Weights of a small image classifier: 10000 steps.
Rows from block 3 of a small image classifier, named by matrix and row number. Rows with one number belong to one channel. Each number is 128 + 32 x the weight over its row's rms, rounded and kept within 0 to 255. All counts start at 0. Numbers have three digits each. After the name is the row's rms in percent of the matrix's.
After each channel's rows are labels from the 100 images, of 14976, where the channel reaches its highest value: "strongest on" is what is common among them. Only what is clearly more common there than usual is listed. The data: drawings of small networks of dots and links. In brackets: how many of the 100.
# convs0: first 3x3 conv (model.blocks.3.convs.0.weight, 112x112x3x3, each kernel summed), inputs 38-75
# convs1: second 3x3 conv (model.blocks.3.convs.1.weight, 112x112x3x3, transposed, each kernel summed), outputs 38-75

convs0.34 129:101129105104106121086140155091150155120138138140097132131133134163080133154103140125120166141122124080132124122129
convs1.34 100:157113153125167096129151109097101108118107086096069132091128110172118134127069134101152104129110091120120156082157
strongest on: five dots (37)

convs0.1 094:141185161107074106122156131107143083140110106182117125160100155139166154174094128135136157086115126134115139145118
convs1.1 104:127097143089169101092199110114147134151139158103138129136054082110114157137143063125169066075125108141130178105091
strongest on: nine dots (37); green dots (33); teal dots (26)

convs0.72 099:135150051093056130133122166099138114095134069129137108122129089066117116195103147137120113142124128098134092134179
convs1.72 100:143107119158101110104106087113082125182120036124089155157172133118149123148122122152108112031105133086135077158171
strongest on: laid out on a circle (89); eight dots (64); ladder (48); dot colour: purple (28)

convs0.82 110:143141232158139154126151121092100134154114120162088166095110110145122125122129128145177184125120092114157131176089
convs1.82 096:102068050110144140153192120102161100111111205116121165170083137156128103125092122133133080209120123135109129106114
strongest on: green dots (26)

convs0.96 105:127159161095133095105135107136133140105055145212105134158100122147159121177105139134144156114126106139118105054128
convs1.96 099:080114124140109150127129226080140125151174134071103139114134207112133158125121116123162144148122105108153105130183
strongest on: complete (28)

convs0.46 095:156105130131187131143124141097109128136179122115103141149170139136089054127183115135147141122131086142162108083090
convs1.46 081:157119157148132068136114169114125142151109194142146143113128141171087117112098130191147126195140164123104139066127
strongest on: complete (31)

convs0.2 120:125110124179109121121170097127120125132129044084164118184204145123178117122133136136161138132151141136124109213115
convs1.2 113:142182163080129183176124196091149171136066206150144121206099149114144090138122123134143114139121111122154156138112
strongest on: laid out on a circle (79); nine dots (55); blue dots (25)

convs0.55 100:156208104062155109194101184110067157167080138105170127119106143139168053132113144166151118164157156080201083142132
convs1.55 117:135073152188094107082061084158139120137126083125109118136144150120113160143126133181172095063106130116136121122138
strongest on: laid out on a circle (96); eight dots (72); ladder (70)

convs0.109 108:179076166143137164158165195163067147125101063154152135039144087145132161112122160155150135119118130137091095155106
convs1.109 095:096180157136131095128147053110135083116123111099194136094080075093116122071113103099116116163070155149125124114102
strongest on: green dots (28)

convs0.86 117:143133093142072106126120128113127160121134145103107094135123132125095127129168161118152159082085169114128132118104
convs1.86 088:104134151126138126186148093132087086159185155125128098136162092111104129092133147097146115175072159109143142111146
strongest on: nine dots (39)

convs0.3 087:138120146108118108052139136162150146084096120156133091108104136148064143216167143136141155105138203171151116059140
convs1.3 102:134142126077200151124107125102124156127100194114193119209138146088092144089084049074173098140140098072131106154104
strongest on: green dots (32)

convs0.85 077:128123147114046144115086156131094127135104160143040136093070155094117136132080114134112128059056107129112126125166
convs1.85 103:099123083119128164110214126160133125116059202143154094132085082162146070125111139085113129085123156110159087132079
strongest on: nine dots (41)

convs0.91 103:090154103160126156079165134089092094102062166174093134120119158090091146101093127100120140104146170103082141114109
convs1.91 092:120072104159165148116129146124156085166196150132193129121113064136176129154106139090088115086137115117138128164081
strongest on: nine dots (37); green dots (27)

convs0.29 092:167159124133114154153151122080091088146091144124184139140106103143152113137121124134119148128152093095158095130168
convs1.29 111:127100177154172099145129159138149105131120086155130162143093113156127161115174067071091113081147136100168119093145
strongest on: nine dots (51)

convs0.31 098:132066179117177125158168116162109154097158152099121136127132181118065125154086117166110131135099146131159119126102
convs1.31 099:193121104136175126173128093177135084107149131135221125185116130092130155154098141118140102118149090121160117125145
strongest on: nine dots (37); green dots (34)

convs0.9 081:133103126113098105151146136132125191092152144150110127106065156084123137141112133132137142150117118130156101110133
convs1.9 105:154083097094183100133120138102134133114082176098108118167061106152144114116134083086075104111109168104135106124100
strongest on: nine dots (38)

convs0.76 100:156127078149080140168140127118119172149095127131140139132112179159123091091139158159107183089096072112135133114092
convs1.76 091:131139184133146073102157121133120114160121083112151120150189118148086160135125131118123154208110164120138121061135
strongest on: nine dots (37); blue dots (26)

convs0.69 115:153170142141157119086095085136129105091110022126178110152122097081158135057128100089106158151118074127131134108156
convs1.69 100:079092131119115188178177136176120110085146209164123123144105169152131111116230186078101117153128181126103129108088
strongest on: nine dots (39)

convs0.28 085:099187101125151110092161157128162172139146155123077122099118083078151130142101154155107160059105122116083079144098
convs1.28 089:126110062083125106117172105096184141104124168162147154184112121125168095124115145118112068173147106162100151114093
strongest on: nine dots (42)

convs0.8 095:169103086172136100174150126056196113146134092144134132170174125134178151132198067112118106147089142149112164104149
convs1.8 101:102141144151141106119105103150107082190086100109109092113147095122081157153152137170144106098103136140167151116141
strongest on: laid out on a circle (97); eight dots (50); complete (48); dots: nine (42)

convs0.68 098:146131058107129091196118110112132129118103138123109124105145091120104130181043112126081128069093105074093150157175
convs1.68 094:101174160128158134116131156158116139169128158141171167102140085140193112116157192142141125109146093143145085093127
strongest on: nine dots (52); complete (29); wheel (26)

convs0.89 092:137160141175139135115180136068068179135112070104126084111149120151097072122169152182117092156113100159093122149113
convs1.89 088:183091089089101081105124063121088087135121122110135118082110117115178165106086174155168125117128103178114090117157
strongest on: nine dots (42); complete (35)

convs0.36 094:202138122156148132159101129089131141124143153105140123085146115146159116137124125210107119144134158159075138108065
convs1.36 098:123096134152115109139089142130100175123088113095117112096158163098065178117096159089145118151108109130156111127198
strongest on: laid out on a circle (100); eight dots (73); ladder (71)

convs0.67 119:100133152116139109053159157105139110124118171102123130077148201086063111095131116132147154136036156173090110160141
convs1.67 106:098096103129140089162203137137128057145168151113197216155098116133092103172134111111095148084126156122138078160140
strongest on: yellow dots (30)

convs0.19 094:161180057101128088169151094093066119142065154100141123145125151121070117118155162089135127133088063058116118071091
convs1.19 091:128158174152172172116149165111155137130162164135131101181133132105172132082118103124109130181166171142081114146191
strongest on: laid out on a circle (91); ladder (75); eight dots (56)

convs0.59 080:130097152196152200140144183164131169127132137091174190085145122137113170132136086173113185133146127140168139118096
convs1.59 112:113125110053116111119136191112103102075152152163106098121078160211103131105157129035100131175172153105074130106142
strongest on: nine dots (43); green dots (31)

convs0.81 103:154141174102116086111106164113109104173070182128103112101120098080117150113130107109141168106061142106152100122171
convs1.81 094:092143098125079127124155116177130082104097115140141077096140126157169105104162145156077117096141127065171093117162
strongest on: nine dots (40)

convs0.75 090:186138062111124117235117170090099083141151128122115100121117106152139094127096100136153127134136082075143170145133
convs1.75 088:133105173120107074075066141105085145095103128172128068141171131099109172130117126141147115136093142160150135094110
strongest on: complete (41); ladder (34)

convs0.50 099:089160095139119151144126101120105100094102173113149168158122105139099048100119113100136154135090114157130118070141
convs1.50 087:176104123110093099131059151168117135129149106136146114173140164125154108121170143139141129127059130146142154147149
strongest on: five dots (47); green dots (29)

convs0.0 098:150151126140150114126101120087143159125115079137083186128158139154178080163116105117167123143134129116169140176124
convs1.0 137:104142174162066095075084076123087082117106104085090100116130158079097186147143147128125141068108088138152107105152
strongest on: laid out on a circle (97); eight dots (64); complete (51); kind: ladder (45)

convs0.111 130:147164155108099123165146107124088122161142159121135173121169113130154155136069111098182124135130137111130119091162
convs1.111 124:130091113159144085132142151129113107089093086122084161070107096113160151116117131100117099083101108116123137130132
strongest on: laid out on a circle (98); eight dots (75); ladder (70); dot colour: purple (25)

convs0.53 099:125081135148185080101135123118118171104077104135109117094121149136080097165121101122125135178134142167143099109108
convs1.53 100:186102117088177067133133138183130111198141096084126119123149131106120160127102088154123124041075109136148111103103
strongest on: complete (28); wheel (26)

convs0.94 083:150146087161095144117106081103114111073115127118136139102101101142078120145111119216178108056159082079139136162177
convs1.94 089:142096136051108104125128151142099103149136158134133133121180171119104144079028117131213106167123149115152157184077
strongest on: yellow dots (29)

convs0.20 118:128102085146200169151150119151082167116181101136210118110151153104132098136105097127138096147112130139080109143129
convs1.20 103:106084120113098102133171181148157092118122081092161156115111108111103112145133117089129105119075147119118117100104
strongest on: green dots (28)

convs0.99 092:077130115123087155132249152145176173154153143128126123133123166124077083160157176128123114124108126137144146059112
convs1.99 098:103070160071093122173020128077074100121122148131095090135122149018114145126099096121163130109067141160149155121180
strongest on: five dots (48); green dots (35); complete (33)

convs0.14 103:151086118191120108143091164093085120109116138119145108145141148137123065158161092154140123092138116159154127178099
convs1.14 087:152117116092199121108149104126147116104081108097167160130156186107119111119170090160152087172072128184116081091152
strongest on: nine dots (39)

convs0.15 100:169115097131173070166160146097166117196150138144117144126147084134115097165127134117077156104101178147147107160180
convs1.15 103:126145152141126110086209125128160107062096139101180144161112106118215169153100168136135084150103101118046129115172
strongest on: complete (50); nine dots (47); eight dots (46)

convs0.51 089:136154090050099146152108104176104168087138146161192156125099209104148099178142141154193182185105111106135101148106
convs1.51 091:092149161182148097101156070171122142120133075114120121137154118102088142115135125131107132113097238128094134124193
strongest on: green dots (30)

convs0.92 081:166068100135103143121090148099083109160053116114115115072142138127108061165078169115114141113137120178146135137114
convs1.92 091:183067116115116118095083072142103118102119079117110124145136168153129196063152114172106098125097106109107095087134
strongest on: laid out on a circle (76); eight dots (57); ladder (34); kind: complete (30)

convs0.98 099:115184127096189128105095163112160081106145144184125121122113121110147119117147149104120083160082054145119131122158
convs1.98 083:107128133163111132177191183082119147168064115131142193150117138131156177155160094105117163138117150077144132164097
strongest on: nine dots (42)

convs0.104 105:131165078138125145129252171102103140135140145188125158075140189151114117107106150139100121170101169142117111097133
convs1.104 091:118160121120185030156093071112108139077154115154158159113124151082084139163121126135146158101110158123124140144178
strongest on: green dots (38); five dots (37)

convs0.58 122:109087148075087092134163141083128113098085130099081140086138133162073142096134120137130136105111178122113097119051
convs1.58 095:142186113087080125058153151180114112116083179167115115090048092131134084084105103071128135139121115161079146127076
strongest on: nine dots (38)

convs0.6 101:151186082116159105077090151137086101150184110136139115141160144079114106137154157135108136171062044110133139151161
convs1.6 120:150118119111126120091132130145118120050094074150172136176139083098128096122104167089093105094165139105150117105080
strongest on: green dots (26)

convs0.7 102:175123143121155111123158200140131147161105068157133188147177147114075135155163178147140119097080134122123130088119
convs1.7 109:103127068151101150158118173111115140134192233159137063140088159130198088113113100074118151095188114094185122143145
strongest on: nine dots (44)

convs0.26 099:172122127111125107120108152060090155102070090159109165153154090133102112145103128144145189188123076127177146104109
convs1.26 102:115151109131119150143196115163108078151102123135136114145133149150238099134191126147126079126148098162085123094095
strongest on: nine dots (40)

convs0.18 107:094066134113140183079133140076110145174178129141136142117134200155152112113168142189151148076065105131094134127102
convs1.18 094:060105134138092070136109145125181117121116087112138172101149121146140134168073174145154147169141138129140081167121
strongest on: green dots (32)

convs0.27 093:168134176150122122085101124173104136076123097127113155094165126148118174103122133108150099162112115147120139130109
convs1.27 077:170130110177148095093075142127098117182110182144084080096149083093153092185080207125139139115056108143133167156110
strongest on: eight dots (49); complete (40); ladder (31)

convs0.23 088:140159125116120127115131111066116131090079148176127132112170121035150064040114117146121161112076126093153109069136
convs1.23 087:112169131144065141091080105113114136113176125157112151146129122164156168096092118199138154171160159115116100151166
strongest on: nine dots (40)

convs0.73 084:173105190122122080115077119128127182100116141133129148157116201148071100121152126128131167153147091143117148144099
convs1.73 079:202054111145190110128190118127133079127122095104158139094130115113151104115119199078157131145117113145110151131152
strongest on: teal dots (25)

convs0.4 101:054155167140180158120139111152171128072160163153102158063148087091134161137117123136175147101123121201120106065137
convs1.4 111:092091223158141094134169155148058144136140104139124171177146117150116219106171124161111140124135192128151116126165
strongest on: five dots (39)

convs0.88 092:130114134116095077170158098199090140141147164141111132101164134071065096169114137108134130172084125113055100100149
convs1.88 105:083151124177144208100166095164127103112119172153097080105075094113175094134091131142089107078191102125229112151182
strongest on: nine dots (37)

convs0.105 105:064128157103106114133153160143101186123134164157146128085028136118105128088098167084174181134117131101095103139074
convs1.105 092:144144116169185091145095071180129085115140160155136057098155128121167147156148065193106058137156095174096150095181
strongest on: green dots (27)

convs0.12 106:140141186147142148108121163145113124126113087099093145132144165162120132159104163116127155156177131129152092161114
convs1.12 125:163181090094132146128162162132176094160113148151136128134095162144139112130156147184155115175153158119078140072124
strongest on: nine dots (38)

convs0.103 100:149113136182140159109138143070111153150085102145113139135132114154137070096106145146141139144118099080106081129054
convs1.103 098:155193136099116070082180115122131119104118175104129107138130154090136092077107149140163119187123100109150122092106
strongest on: nine dots (39); wheel (28)

convs0.63 094:139158139166162156130162176123117090148138146159159125112139111099124142162060107134102152150144141076193099015077
convs1.63 105:123147097098063154081072110154108119073117099179133093097168205154147134151178132145086160109132157118178084128158
strongest on: green dots (26)

convs0.71 097:120104163143132124106135101150126141156129112098123207136130103105102119165132075153111114145068105122104075136182
convs1.71 099:126025104155159092090122068148080134153084157125135071109202167098174182180116083114115142076126133151172129163117
strongest on: eight dots (47); complete (28)

convs0.47 087:223142099126128083153088148073122134109112099137143126131124137123150131090156126125107135195069118115098124109117
convs1.47 118:117088130189113140097064102139124138157139123082094102123138146111073125157123140141119152140082094152155144099168
strongest on: laid out on a circle (98); eight dots (81); ladder (80)

convs0.38 114:130141138130129107137175064042145151146125163157067138132074183119070137143098148128154105112093152129063123122133
convs1.38 108:118136112065113136116086161153092109090093190088115177120091147150087091117102133122097110123107187113070117112124
strongest on: nine dots (45)

convs0.11 090:107117137084157099155081084126127114094100050098130168172178109144115145154125146133087100109125135150098114162169
convs1.11 089:160070142143128068110050060073154128172146120106111105069112153047082110185099154130137153110097122134139069130151
strongest on: laid out on a circle (94); eight dots (62); ladder (45); kind: complete (42)